Weights of a small image-text matching model: encoder norm layernorm, 3.0 epochs.
Rows from block 3 of the image encoder, named by matrix and row number. Rows with one number belong to one attention dimension. Each number is 128 + 32 x the weight over the matrix's rms, rounded and kept within 0 to 255. All counts start at 0. Numbers have three digits each.
# v: attention query, key and value (stacked) (encoder.blocks.3.attn.qkv.weight, 960x320, the v third), inputs 214-319
# proj: attention output (encoder.blocks.3.attn.proj.weight, 320x320, transposed), outputs 214-319
v.74:060000136091107164061198066090176077044113000175183162118169136140096120172189160073201119101196187144068111130177195155059090201147168046155207115052154228182139164065179179167050093093099163255132108100049139083158172180116140203082129107097055101183124177159158115133066205078131087145073158188102124038164072080101
v.75:120105114040157176167164062159204066094132159138153138181054028217163138128134077203157209048085058073012169128096116056129024058172166164131105151255131119134198199040097089140086045190146158082089098106036104120195177133096111187031122150090008138147114093239244046164129124232135099100185052246142160000086097125086
v.76:108136153134123137169096000051135126144109144123122081114091125126194176165144118129055125113119188091064090165166116150063099187074151095149142166097098165147170074118147089153179059082125103166103190150152183151181097096134094225117108106127114137159042167159099068172072142091109064178255039128108140044191063209106
v.77:106231094144143176074115087115120042228196160111173118146170175172128090062126064059128134115068096253118142106200158135122111129121086052033109121157103106196167164250133111112065135129067134098196106202117134171177105077201198108153156138144171109128068095032132104139079104105126194106208040067124164127127170190138
v.78:175169184084139139103136137145188199160107122123144178126066100073168106098102189136072181185100168125172131113086067213111093121116118209087165191109179079160125102200116136201110130185120083051198105093146157163104147134165133121246062165116140192158164118042140205075111119141132089168057195095169151154143160164215
v.79:104078146084198071167104078103116137083075079178098173141112161091142169102200221081125161159191031137090176000186130114093138093136072075095133134108056079145252087064158139167085053060135130169066192126160129160161128104140139165117182100064129116189072055146087163188083202120105096146155118100109086036108054042133
v.80:119126167173084089205138112157135132124158155121101127138205100134144096104158151124152146115162145142063171140155104102131091047170121118104049149130128155124159128103074168124150098184095173111139123141131152178123097135100124101138121148154113180068161104162178148133074078091081097128155081083109107128124207162120
v.81:072173112147105074131110122116147108055146115100170079155128147135112066106068104111065061128145188140081143101139170168185138113173150163130134130213142082129187150082110123105163134200120148163188127165154143124090143129092172084127142105075125132154147098128146119134138170084126150170103143126150117134106065129158
v.82:073182124136108128149065106094186089104176159143127118146126165098044081130125136098103092154083154207123143133118109096152126158140153200142196080133128133095096139044136143086100182077135127174145145177163142121126200092095109132075120124135153140158167167190184121133139134120089135142137111123128105122130134153126
v.83:148110112141123169127118130134125133108110141160129160084114058097127079115163097113219131152126153066132157203145148104138152141142087149145113138165127150187057065097099192124143157176096169123092110140121081119178095141157160173107122030108147177162132107114166132126138138113150103166107121124152141106142141112154
v.84:062163095156072084048057103142098127087061132170164116129140130120126155198144086077066151109088104109128139153153132158086121181138110167097106131136187098140095107175162114143113179082122130113104162134137129123150112080105083140154128054122107122153078141137131128134136108079166149148149180078147190186120076144125
v.85:133126105143159096106103090104131114155108131106129093143140181099121178101110139164160116098130083154158058147164160131140108096149096067180105088199158106151071136061143148175137138100154165121176065145150130126109155145149131112174110143149101122110197127063151107174187156119161192150167101179147102133089096096187
v.86:158122105140117130108112122133117191159135115132137145096079077114129148070163166140141103150149136110100139149144172141162176115116167124119102178037100114133117121077162166134155110117113145140110124099154114112103109126151091112128156147167134101127152168099139112178140130167071106136126150086080094119157147125132
v.87:145127075131157152159152095128173074134135078080121140121078161154134159091100117090149090111147134170068137128145156056107104081091152152148103158051148147133165113128103123152115137155140123117144152098175095147066120219141172118123115154179147123127142144079140135164179162138083127135140158132162158150161074108157
v.88:114157081160126120084113159141060152116093109159129171116068166129201094149146133142209116149119139112156099129177130101130146131136131106129091135144130136143137145127148152131113148140160149115129116160206129100085140144140139160137113161087096090161122109157138106117115162181173143115140128122116078169092144109107
v.89:087107110075069142107094112055155139144137116098125107080128062109048126095153142127088142175163089119143147148143130124129127120122114129135120123156132129160160085108147144139099114123169134118119099135136138200129159162168114156157137102149142191112128152134108144108144140166100123120103098150119102094154105077142
v.90:168197202193089117141122120075139128123089180091138114149075098108101103123133106140050079103150097153146074137144132126092150169098137068104106143077130115085175112103103122110138086138147106125117167131151121114155189113126160092152139135142190164125154086094076140106120090154136100190138173111102127152109087132119
v.91:095116185093150170106127097161150133091104168103086101119180094120092124092095156106162131119094062090107120115125113070162146131132173093148146059153148118120112139123121124131154148171104150078116143145141139151098151149130124089108089121152141152145148133175157142150148132098140110167066156122133176095144211125158
v.92:140136139102120096134102118106110095144096132099125121146125153129083104167113112102135187127160164130103157115142119102143119147143166122062134147132151136141139118171142125118129123101132126139120104158160139154114114113124157135107108084095196164092108168060121113115109138099130139120112101129091109095123200152114
v.93:170117161054116141117097071093107098115121090125115144100100154154162118179143097157167190146130125123146119109149132098156144210180105118109114084125148134120155146159129124161077154123129116176103120136094176157132061131139121096145138133112143138152107128131139112104179159155151173098143115156165129136139163154071
v.94:146088097125124076151106118062166201130155130126144120185154111101133111144132112169176111129172105131108125146143104114100120096109150210112146148126081121159153119162116103140081078136133165133111120114117173146100147170147152162138097134113093124150148139126159137108161190101118132170154119132119108067161149106101
v.95:176110175068196103101141137136153149126136127131107165130178087128133088154164125127127136083127098160112138106146092100090132089149092100097145091108138113123102168122070131089199111144116112103153119144136097166125107084147117129156128158174163111083138139086204171167125117046127132135118130113128120127131134148125
v.96:107140130133097141147144136157132169169127137124155169126181181058125114111115161119129116168094157132077098123136156135094104119105130088100142160126145154113168109090150167141080156136143173153119123191125131101131147149113118089129105122102110176100171131147087115141133136125136140154126093133119098169190011161138
v.97:155092092090123138144167166168134144121118051140128104154150135163157152184162146111140112103138089132135140118129116130137147144153167181122123079092087114075081156193117094131096119102135139158125096150119146125075062152113146161111094139137059158141118116166118142127104113119098138106186099121123104098152109152122
v.98:120110108187136130160074109102129114138118103139081091116178111174079145135134136131118136142129157163101168144119126099169151121179174097143161101107090110111128100110111136125147157156136111093136154112190121137112081129093142117130100137124081108147110140068142119158111179087104169108148118118118115142137172148141
v.99:159186083205171117125089145073088104139082068087148139138077130148197091110135113106148130112108139168123138154149144150141141150151115158160141114163117176167140143086137167099112134089111153149151085156092114138076157150086136142105107112106111101123117094111104078119193080126182167127154107131078164183141109132166
v.100:105215119138151120138067085130133141108118132104089068113102127152096089135100140145126105152120114113145105127137124124155112140146136173158140095104137150094085159092113095105140138138096061101145125101148179111093140095093163083154141129125168134132100135108131121130163102112098116117121100120135174136180184120148
v.101:136150122112175142095126073143193104052137121158110135146095052119157139143154156064104058102150140152091150146153168145124072082100134142104162103151155124136110132119109150081169150091109130141143109127110146180077121118119133138091157126104169155108104096169149134111150145049094127140116106117103162111120195093123
v.102:135132164193134037170100116142136137098113157161166068106108130134128191131203134123145109082124099109084120135113106170106172118125130174138077119125130084118073128097126152111175132153137105124072084120129123100121124101117131109106148121143116188138131140136127096213145114121163065124139110109143128164117127167176
v.103:078131176156148150084114107081116108105158097094079096123111073139184126178120133149063129143143154112140101149149146179137142117160109136101099186097160165109102125037141130139158090138138097138118091104132169165112115146112172109155117157165133139147108101134113068122120082141126103144111075166117117111124143124184
v.104:109121128140062164102127141102115134118115146173158111095115104152096102199132142130181125093100125164161157080135109104158130159140200125089136114045115200118139129114133153133127148138121114134136155147120123130144118126103158122140143134132162202097141126127116101124106145133119121141107146079148097105121184197119
v.105:130138163130121144092095165116120107095130079113139125125161099129070142150119148115061192154147195127114132111088133181094176130123112132102122125126145148127099107124135138145102128193122118096150110150188120123146130162154098100092100137129129110098140136115133120155125127106156179141106178169163121121171081065108
v.106:110093139080165168160111117097144169173130143124124132148107148147134040140136100126182146139127135116153130140132146127075184124149099123057090139154151115145148156104151142170111207139162120145150137146113129163150118174085129102123187093160132075145148169077143149122197177167131159184163123150123073155168112058182
v.107:132167136138086153087086148156128125171125127142128121128183117161097076103071142142161110118182151138153149159124144163106109155133105093088153128102134136083094120193144129106141123135125118185173100113148128101160147123182151147070122167170158143149087159160119138165132153121092125162127109153106113103147172127099
v.108:103145121190163110132114157089106067152060142144118138102141122160142146165138079135114118127110169142117115135136104116122101192189160111146177110084131148106080092087123092109137145121092097130122134086128099149138180054148161128132112143163133122150113092107156124149190163127151082123059136162120152119089112105152
v.109:094126125110168139125113121089077176090148135138119146061105149156098149116134124165119089153088125160132160089141138111134097107175105195112121173122140102147132115155129116141153111153108154140157160120111118148173175150111136111106123166133108087121064163164069138097166064145166115075086153128121163125126095088176
v.110:144096168108129088122126114139163086158109149118137127104140069086163169118121142136132130126132134124118158121134183116147161128081136168125129057093084116138096100123110105176104150131142101126113133108122112151157124099148122126154161149150151146131122144130148146123132101134101118114111100155170152111163189147135
v.111:129136128076140111135147146145090081160127116161167098144124078111203089169126129185143126139152112196129113202148128116105120152117127108108147171114070166182114080080150089116136115098148095115123097108120141150116085189147150109089102113107101112079126073081064147123169149106121157054125093137141135119176165111098
v.112:091127079134163119135115111160159168140154138115188120125153181102140118102120141090083121106135094170123089174087123137075114122117139114138153101112140116111131135178142114185098145132143097088116167113122132064144118104109094136174106181100102104148140157149160187163137127131143114112109171134092107192117062170159
v.113:136154113213110077120118050177139104149143137100155103137071098107188144107129167114170130109145141128134121148110164143149124188128156090158130095150100136030069128166132091114103131150121148114097139143115129099135151170147134145149116124120172173129108081166132102132046131101128138135118201081106117103193135200141
v.114:076120108109122099104118142157124169116104154129074140105103116113081128161105143137067078153137116161164095093081099124116129138107140149091124117117105160091158078129129135109157129150145149106099121128153097119147097074109098145137122138109196131122133123142140108124125176130049143128097135098118113105134186111167
v.115:067123133148158161189159171135142165053102051098116131166110155160149108083130165131133110113167087108099110111151133124142135114132109104109102106203140113097110124138146108096090146065119114141167141144118140103111136135081095155156110228156130106137238060124157125182121148149086131154166114161133122141137113175137
v.116:107157118112117131144072169133132172109162072178105107111111126117144126144157157139127189147171137116127141128110103096072176149127147093098101181093141133104120116055113170184149126137111111101104142138139158117103154165167103098153173080192123155174112149139175153129222131084101173058117082085143153098099131103112
v.117:134140167150122144106087153100104180068145132100143107126094187139107095122106135101107121105140088155163109153129121106117156122136133155170106103104145087117171141142113144097157158111132125160159200056115137101151176131081113148121106127120171110157149110129156102147103150117134164160136152146109145110129147144132
v.118:165111099089162147134149112170111162137079114140124138136112044168145158154153098137131097104112106095108169079159126135108142120104102174123130177119107122112194122115099122140156132141095115099077130113136107187108125141110116089081168137120091117081122126174117119183132070147119106121136097087107144151141146160115
v.119:095150144109107114145123119089117085102135129177155129084127087143112151140135133111134077147133119088102128142109149167074124120135172173086129055125088095139146125140148102067130069165125145139156126163116145141154150146155164141089137171101111108141164130170164171139115103154133103063093116079132085124135140112119
v.120:103117161141102168122128144171204134080220123093118126087133155119127128144165143104070123155127117128147109113102107158188118094107132073201137145168150146111138143107167120151146097115139083104132154126178132106099136145111110138171137098200127169146149111160110078148091161104112112078101104126130205089136170140157
v.121:139102142131133095065130186056109063113148104181108099082133077092134173113157127102072056166173125130130161115130115114163116105161150123095154134089156119151131164147110118118194094122140123117164144123111154105081077121097151115160128129158123146133148152105098159107155142139120149120149152113142153103078160153107
v.122:137117077160104087155077140186113125118112194141090133193119119138122092149145096105116128147102135089126079109093137164072152072156122158095054108103098123124088140120132123107138125124096122094062090179146169150116161140169123116136191140113119167174107150146046151098175098129133124092136128117168134102063119145139
v.123:056076140103134129137155130193109130123159105087114148158109126210115095126145094113120105117147116110116085160107144128055111143126155126129099136095096116100128156165133157137137109088144171120141147104120173131130097129134058146120108084151097101131153077131133169132085113081091119090152167166135116164124159113056
v.124:124077150167151149162162131167148161094097165116160132082170101092198104159140148101085093115110098106137143094181075126074126077138090148144100128100091129085135070112141119173147133140123150142110122061115189146137137130115146135128139108148044138173170152178128111142157148135114173112177147172168153125132143112150
v.125:111132075110123077103126092140111106145181155103116135128086124063103167122137074136190150148163117128161068176112126120140160098144147107131172055134160136146142167191189174161075114116154157104126080118141098082126111072174119155127116095091200117130087192126137106130118159145101118149095121116111097163158110124121
v.126:110117145141102135133081111115113147072151064117107145129123176083115090183130151123120120148130179101196133120085089123169172178135177139162088116201153145075084064122129115111181184196108201126120043138130147091081121160163153138121147150150134146162160121150133142174170141142107124182101164177132143112131162130132
v.127:107094132156143158105090101074133156132127121109094114141104116165097149128140083130098102105129109154086136142114124080078101120159111146117104136149156151161126124160147137099151104096147131102049100091126148111122149130155107121160117152100082103119158168156139148146175176091106132177108140099113066162122103087153
v.128:126110092093187130138103170083130098138091106178122095138158091132136109127138132111152079164095158126141104102125156169137145107098157144120139106180107183133108097149061127117174156091136115144137144122117144104132117109136149145090129120106112162153130141113141123167092140142087161086089089092112113141129115106115
v.129:131172110194165111085158169121158117120120127172150073105087179150112114119149106122136145166099111134090163136088143111114088148084166178106087147097112148170132141058102133106102086145096167169098131164099109059143143087179166088096137130113139086103094088069103107141182134125163093149124151094120136113079092151099
v.130:123136152137106112156139049132073179115141120157124139102146123149123183119124112142104112089146093120126118167138113146102124112151145114130127117117183089128126083122161118137141061124100135080153098102147093103085255195115176163158170157176148178128170144149100118123141121144126127189162188154086097200106123106165
v.131:100136131185177151178135084108087122150102107130115088204178156132112149136110132135077101138173153129114131097106129122123166081185133141104102087164151137111146078131112158157093124139104129118155146118070119093146123108132118211071133129104157097123151139129126158153084118126170153091082113148140155117168192139144
v.132:150108125104178132143127118178140140116162088091144111116171108165117067154143157105161177073156115123123118117118077116096128191143135085096211125060124175120088178114153151145160145074111134128120145130139151137117118111152088097154086140137125125125148155122061124148075120117099161137112149122122106128124146163075
v.133:112116088115191149160157155186142081132104096119151163135153173177135129146140119092108174108098031088116125126056106093137136191164168086106186115101132112159103144149074068096112097165182140122149159145191156085199131071130157084079094133124114001141130154157070121109045057159139114200153232103181131135151091133078
v.134:169122139131108141148153114181073082151170088132114147087152101113132148080197167193099138156152112168153136165150099085165164183122133107112181078124119141106131083146129118126119145110153142152123099122132156147095118104156108100099147108145111132102162096105099157109118126151117171136087180148143081155115084106125
v.135:185122079110143130127090110163092096112198147128105107071142078105117108074152139172158079144150113134133126130131165155076126137143116111081134130100169112109110108119152144155109089048130140151180122181174128141120093151160096171124125142126108168165084130102133105160174142098121134159075100081111160194146133072147
proj.74:127106130143159111099123150128185154183115198138146139175151063130114142111167083100067138129047145131114131087109107147106149101098132137133122077202130132194090117085139131153094089202152141192147097137110127158219173111083075116123115102163163203117137095182157104140173112080167116166120147175062173113077177113142
proj.75:118160119110121203174177092112097221156094092158097133065157075202024192203088101074162126115183129216221026107163105178165164101045141000182111136149178102086150137117059149080103105079135133199111171130097151125153096096134174182125204066129098096091070164141087155132205138097153134092097153141067149165147149156125
proj.76:100199092155132138043116210165162055170172138106113154069107117135148076175128134117135076112136137089047158144122151155142104127109091143157121157131081128205149103122182204091138117130202079088190073102133147109162152051120189149174081130147150179164114112183110162106107128099089152077138126147078125152147069110161
proj.77:146140092130095134150166155193063173104138061209119156069109187206123207013171139100147082095167095112133144124144123146170159081139085130158057136140136137107093132052171158176146158066170102179139127229113112057066200076130135144177165120105091194165116079148134119107035211138092164081145058109255084096103161039112
proj.78:139074126210137127186100121167086190111216152133121181157101206124076134102128044141194147162183120138140168068163134094098179112143121117111109115107067144060174104216117185113098188101103137118140111102117112150099136083144134188120163094157092165132130178114082132095156132049161159092133203117179122183167045108132
proj.79:102148131104119104073105075115084078074152195103083144175134060104150072075152157129143111138189153132133157115085177146023198136143136071201140072182150130100114197087160168177143117096142138174089114105120116163146158143096121089141118186135138110094189065176142127134145083085115164055195106174042118102209071152148
proj.80:099118164114178147060110175120178134128120155133166104141101170154058157167082145084206131145101143128214126088103109095141140124123132135138161149074163150139086102137098182123135124094110148138147134117098153127084112159141133106164116149110118174105082161082120115115218159103136104098126066213129088134112045101115
proj.81:095115152151076139177155155137130130134109131152073150121123095207195160133125091136152157147091103156107152112162099154157075125150129158132151201066109102050145141194100164112120122098113175163126130136076148116171081172106093094140074102121119110139121075071125141113122067128070112105199127106130133127102126128070
proj.82:117147150101129123086152126159160125128126119125090172154154120123162166114179139124129126152076150117126155131082117135174131152159134074125136110059154152128107138209088128102139132204121125109121157118176073170182124123121139074141149116166126117158162124113093113180119134101146056092119132153150098130115094157134
proj.83:115097168087106152105168111140129173124158080128117108162127207142138118165123148138094172071151158159126098118058160119140153112106150087135137106131146127169115078130104107137138146086090120128162133128127119145164076138109132154110134118081168096103070121184141144172104146169132146104163121136136144133085167115129
proj.84:116144100073153138116132104151115171172189030175127144042083122168138103086146158202142133096131102123106075157074181139099110103170149121163095133159145129121120128155140187110125133117141128152116171134152124121113084116140123148111171096145100057154136054160140151149127152137130178160127172116097162122153163161140
proj.85:158137128130162146122138194135128103110149126140130141082100129113181060143136117133133122167101149108063183136153178126143141108109114175097100142066200133123157127162147095123147187193149178101173146103090113138151106151126167107090167085114104148115088053144135121152113138145102161145118117081178107103136115152138
proj.86:162133097124131151122134155116126069109145168111123136173087137166116096183140117102111158116147134124155135168110075124150106155100091100121116123198132111083161158135137157114118136117150116130142125134128139131122109174139113154108164120143116098082091197144130129148137087111117134159110137181114128125129143122144
proj.87:140119108158121104145140128095157098094125171149138113154180119070070082141100141102043085088179154126133104160148131093098152111071041135139152142140108111154124121132070141152158123128164112129075099102134125126142056170122170150139120103132110118112118100158143142110115141116127141158152137110158172109151158156068
proj.88:093110122116095135180116078085109099144157124120141109090103117142084152179139137099056152145143103150153156137105174156109131148138111124119095113118136087162074082137189177122080098135108159135120103098134129152147118149164058176087132084124154128131113112128141122127126111082117142165092176164137167080075153138139
proj.89:131110178190162105093112164152154159118169138106117121147182142076144129151113093162185116128129154110125182168121108133111136125174139146171104060122101171139106156149128082072148095119103121116140108112083124140104107162111169117103132118128157167084134140093128108095092100082127137142152051064108111145135143142112
proj.90:136136064095154162077108135098058135106131114158112074066185061230141110117135111096065148132169135111148133152119122103056125094100105166150073145127127097063178208199165139117121123114113189105163136177126096123096140174176109153118105146137116079164115098136148127119112128137104107096130164110106099126128138115130
proj.91:135127089122105158157163113147122165136124079147126107115101061164172095156171130198119127078088106127120127144125125146151086114142116130080133192121158172067166094117123135102153142015156143136136115142151107107148144162143159170145095078119104121106120115111127126127160116158108140144159157175102055129122069127140
proj.92:179139107166171107132119121163218162136121115105143144120121126179101191132140132218126103152103126135158116123116149123128095120145136138152102129183154172159092112111120171130110160129085138109123133133039138127141116124111114075156152111131087113200164086132144148140130124192109122129057126139113151103153069063107
proj.93:084150108158124130195121157133170154175078109133135099128107086046147119138158121107141128135140110099082164148130096139097088136139065140097093139183086135095132149126125112059108157093129131095172129128152093113101118134122136121131146100167106134135132119109112119156144104125149153143150132139112072129089157129138
proj.94:112098178142163163106162175152108098163107155136089141119046096120141107080079145099155113188088155170078110167126111172086149131133119118136179164101182116111129140137074129121129105143150178108146144144060118163116081148098121163110119171127142129138124182093157119171104076141115109140167122097203155139143123106111
proj.95:156131145146119105121111157140103084105091133111139103120100173164085184107112126154154129151138138058131116120178160137096096118121106115125116154103084131167123095100138128111154123144123119095127140120126104148140159083126084122138203097108102165177082133131156145109175161168140076087100144156103146124135096077108
proj.96:142137111207166119103144091116147071115112091109099136181094081074193116135124049145129134171095169127213223115096175150146115146170143152138133155170130092130154159154147145179163080120113137107120101127097126170085126118161119081121080083127172111137115160086094130126098101145129115137140087102111121156049255135207
proj.97:139125175120121115114140058103118127130193153135148098114061133073059126137136108138150161107114143110127165081106160165144132147167143115091156107142124176100138109115124135133135101194140147138177119096175097176142131116144115112144157165135128125112127136131134122142150132171129154137107087111091118116144138115106
proj.98:094108208122058167099105189133072117126130139092119121081084163114157128103105085079157171152179107133117072119162111120159153113130095106101105126174138178117127137142148142118097084088118141151122101098123100129129129110090146127117136095132136113147115178133102109070133085139129154183191137143116137105191134165139
proj.99:104169137027099089116127140143060098114183112110135128127165136116083144066175113102139116116153115112074090158134175108140146121124139098113146148117167143169096084160165183151123157103138179108149137091143077103133110139113149154130152160163139103111135094185109136151105138160114101144140115107131129116117116119135
proj.100:095145152090080121149125141167069123123103099088075138164127119083113125142220091124119138169125100160109096130113107150096066094111133113162099150124101190108078101140139185137184130115134072133101106139156110111203138120118144169123103085158115131079120116110150152143088192102065143117170139095144059070126058114115
proj.101:162112132154164072165152072090160112132120091120137121136110143186102099142127156154097116128091113159106160131124112147149166145194147160083115158102106111157122121117129147071150173168152132148128151098089134102143128111132140110108149086166134124117125099087140121176069099091099103099121137129162157094106047158066
proj.102:122109128079141102076092090145138119163132140113151148166113172128119101108067133156179125119125131113149126106090156126161113113146176094151095111157102119068150114149114158143151102149188111150166139121105148086190108199146138122120140086133089113136106066118159128153154124130118151113097105099132148093210097101142
proj.103:202117163087071103142140182126057090144090155113127134152150135116140103093083151071139122175125152115186114126130097092065095102188125144225091109126147151170150151128120202128161139155090116112174137113156170120139134152062101147136128132150120127108115118035158113056078088064145113143150087134110190119191106122144
proj.104:167077116100164141196093063112128129126094045126103167150106102096110174091174108145140165129153129123175095155103123160067152122134106131093066159172137061124097071118135175173108092113122169144132152127164129082167105136131136158112123112088119121134158119120101127130153143139102110119150137112060150109150096109119
proj.105:122145136169148071132132127151127113100114118127123097054110116072160174106125086154204129146160112171121134163115142132121084101128149129217083045185106123103126146144165133108116134085157109111146126139129138119058102173157139101157118096102103161113128136134151145139150099131131086101091140102102080147087199164150
proj.106:137130131160138163087136126150124111133117128140135145126180163064117139255130080161125112078158163139190178129137118102075082123124098129142128183122141092114093176148077124168130146151121151106121200103175077121125113195096150145117143138146131099115133174184113124091165133129175153091150133086157143154138102164166
proj.107:133144124146107155144129109141109080095178103119110113133132135162135144180158121151052087106159164144126124121126152155085128141108111175110129150174158123124078159074116160092128165100141123123091138120082099132078128065134121168118133120105137133137130148036129126151091113147050200157141135092133105152122075140093
proj.108:120149099067082143101117152174088122097155056128080142140064128102110158117119152113078113134139138131104110167125094170165132115113117118130097123067094121158135181106160142168109110136104117094108128111164079125140104101106122107070129101129145095146156070065139134118108144141123106117178125092181097115175134205107
proj.109:116180088106083118154167111104063092098162148160125125177139130172129105112152114100142114104130134116144093137118075132130102106123143090111121131169131116143095129083118161136109169142125123126088100152220140125181132162125115157091117174138146140135134191074147101111154160110151115115129121160124058129137154162158
proj.110:155100139176161092150102160125156129152147155127144089177109099169104101125122138084128130080123139137167097115163109113104142126123072122111159128108127145108138158099145116126104151129138104117134106133123127115150147150122123081100139111137087097118135128149150140138145134119114147121125171154110157104104100143129
proj.111:143122156171132116187179155092193129154099125118116151140127143102093142051127164073160164114106095077149120144100152122157113096074104109158125113093167163159169197119188102133144101131109110130088146133162118135080114076082130112120134074146135158118127011121178103147112108183130145155111165096058136119090132178076
proj.112:094139118095132137076122146077124135106121120134165111161132077168110156086104076161094116133064122159174119154140068124098187121139150152189177155132160147067134090177115183138129137116127133136082146133172113149134169061128128141110142112142133127146075199066132110180114109101145130109171119118142069130135189154114
proj.113:089120167079140135122155172168152194132097136132120077111127075208082225055094158137135123144105126175032085165117123135049138126134114144142118126092125088088146087121091164109096160183089105088215137141106118109052136170198117064157096141134121154162124132115132177131114114131144096135147205172105128116143077144137
proj.114:139144132129179113107143086150197083135149107136104146166122119139156138092176147156168113145079148107121136137106142085147125124131119141112098153086098106131105073158204093123103125129167115142165130150132109127107132107164128145106098167133151113163137111128147130123126129074112117058191134146174147107119055111104
proj.115:119116152146044119104103094100154224165132127144118149133141063069059176111144118087079125159102149182151156136129073147106100158096142126171170080105113154156174081070072125155133126170138120118129116141141108129193126106141135106096115102118130143100156165129093134211181136107158138068122154134138096155114063134215
proj.116:186099178128184120066126083151088107124093170119171164130061073064116144095099124169146136124105114129164131136146116108125099113110110113106106101183142148113189142071097158119098159092151125121151121129124084126080134181136115108122122193116134100136106156136115091109086119191159168167135057170102131150150191108130
proj.117:137106168099064119063119107117080075126162118160071136233156153111171113083158134113119110173111103160078104162132108152054113149122122154135151117128160123151132135167139160110131130188158192115094063139178090105132102161153112122133142172142142198151139180078076104135125130126151084136130138163190102139095079082108
proj.118:132157137176078101149149152122131134085166142110131130162156186054111145115114175173164138066114134125052096142167152110117124135140156097113155102116114165094153171120110177127166123143155150103127166139131122118148093087206096102104109129115082126134100153183128119151120140156123090132101151172101065188134128110145
proj.119:107121090138121076089115121168144166133129136127166126168139126089063128103137132189130086098088142140108128115136068146171107115109123080164151177119122142085139070161140083134085129129125111121132141121089149132133222224114147143078151147127123141145138120095149096125128120094133109149116181169156145135115082115130
proj.120:157138128123143154102140151104137119154022132121135154168106119134206114147119099115178176114135149131125147139166148132141174126131101140070107125119163119133102156147108138109096117116114130195162123084114123138101139159136138116160122193127114137126114173143111118102127119100147120151156118145154151076110095142172
proj.121:170132144143142148156138124119084126103140112151114145090136136164146088144116123173166074112100154133103110107128135144126136140123120135110099112113138116125110169139141099127122125098091127106121112130137136121130117151085166109073131141153149132132110132140111115090096125102101161090114129076205109130139129121134
proj.122:102104075141157100026116074085167149157156103158139119133100186119086136105158113118179127144158088121129172139113137129144092131145131083153132135132143188124156183152156138143176116136151096130134125127132078115087161197152140163113149143115101140146073055151169148126086148144115169130114086056119114150140110069110
proj.123:092112169137101125107121158144105145152092082116129109102150176095172219070138132145109177093103108127104151129139183115101065101095136095105166100180179126159096081093033121135131129106127094147084153134132122125156098060129126174109089143154095168092109195115115124174076077182100132178154106132057133145104076120140
proj.124:152127137099141113137143133086110049123184189069111151212067158127085040094115122121154137157091157091131097109112155119097162105115111130127132098116171149104152147074126118138100092135157085106179083100122106145170076117124102123117117129152141171102127122121124095157119165076149094152107151100086181123073097115121
proj.125:133149124202156092143136137153136134120161122116121146132156077181194139172152107136080084129157138123082190110133135121133103111141151164173109091126079113124121078126105079106142123174167132138104170127137116139109053088160148145188141164148140111137164186150131136134135118032141162151138125132160190083123149110083
proj.126:110117164101130141150163129148120078149082120113126145094074077180174174112203084144224161128097143131117112100154132161092128139149081128071098118113129145133112118148138103078134144028120136130184087156149078112108112165184165105101130160147141089112166168091117157127077095134105106089185136169120137106088058090158
proj.127:102176131147101134086150111162137135079115097148118162161091156119190140096107126143149177133099107122129113153105129126120116104126150126155162102101141128206090108110133126121174125140125148073078123161163105103100121104151151134108100127212124101070134207102140117087075131128170137101201123118143156152056173114120
proj.128:125127156173092110123121124118105111157137152134107116127192156132116179105125068102077078090128149119201155093135106176136145121133157115148087159100144165052137200106104145137131160149212166096102141117081097095094168140125022082131125181104152095095175130111151143078149104111122087092200123103146168149119128131112
proj.129:123111179142101114157136100110132177113149113140128134143086016115158124093141151104093173103103147177141011110169065134096151121176131107154051127177148137198126062108181096106099100159150135109166126127165083150091154107173086174099154095108115117138078142142110111136089130112109111116208159190095108122142090087179
proj.130:153099088074105157120115168117095074161150131122145135157074127204072142178107114119063111133148108142171084119067163087027112131133114151113137079163177152126101097109082095151139153135155115190132148115087125142145104127099135149084133121120165144141114100159109125133124108114136131156102196192123159150163146090134
proj.131:101120071148103091096127107165052105117092124119075180139077176159162113115179128121124116208109126141133141132132113163122127116135150139125204093093131112161172187139119132150106112120137139142134094143200155135089165130127158145079170141128144082145141120140114129099147153165116154123126090060128118126061144104132
proj.132:155112095085141088121115110138138117107120126129125140182105134140152194089160141115129102145104133108094145146081120150162134150114128167142113100167122141088091080112134171087111138146166133093143103160106124155112166108169169090108160162133136118153150153121124147151151130110102132154127120114084139129149120127077
proj.133:149165127108081098137092170145151151187180153092108105058181171150187147054142129159083183136104140135104136133114170125070127147089107210088116113107083119086096128136104097136168150135138115106193157138121149132101126137138140088124118142106164098132128110071116109124099173150087152097070186116069129106087162123126
proj.134:131096181150112139094114138094142117126177144112131134145121136134105131151092117122086125135140096153124108107125202091170112150104116158146110137146167170128105164127098079117151108174164122102159110086134092153130133054122139080209122148148157181133182119134122093141085116138136104139168065110084102127141166115087
proj.135:112123147096179075054114133113096102107092141130136100155172154120118095109085105151127130144083133102173107123156138114131126143184153134158072091166154155174155141170073145162137145190160138150137125121078112120111150155137138141119122067129125079157177094101151108142071102159164093107087070126179073126107096112109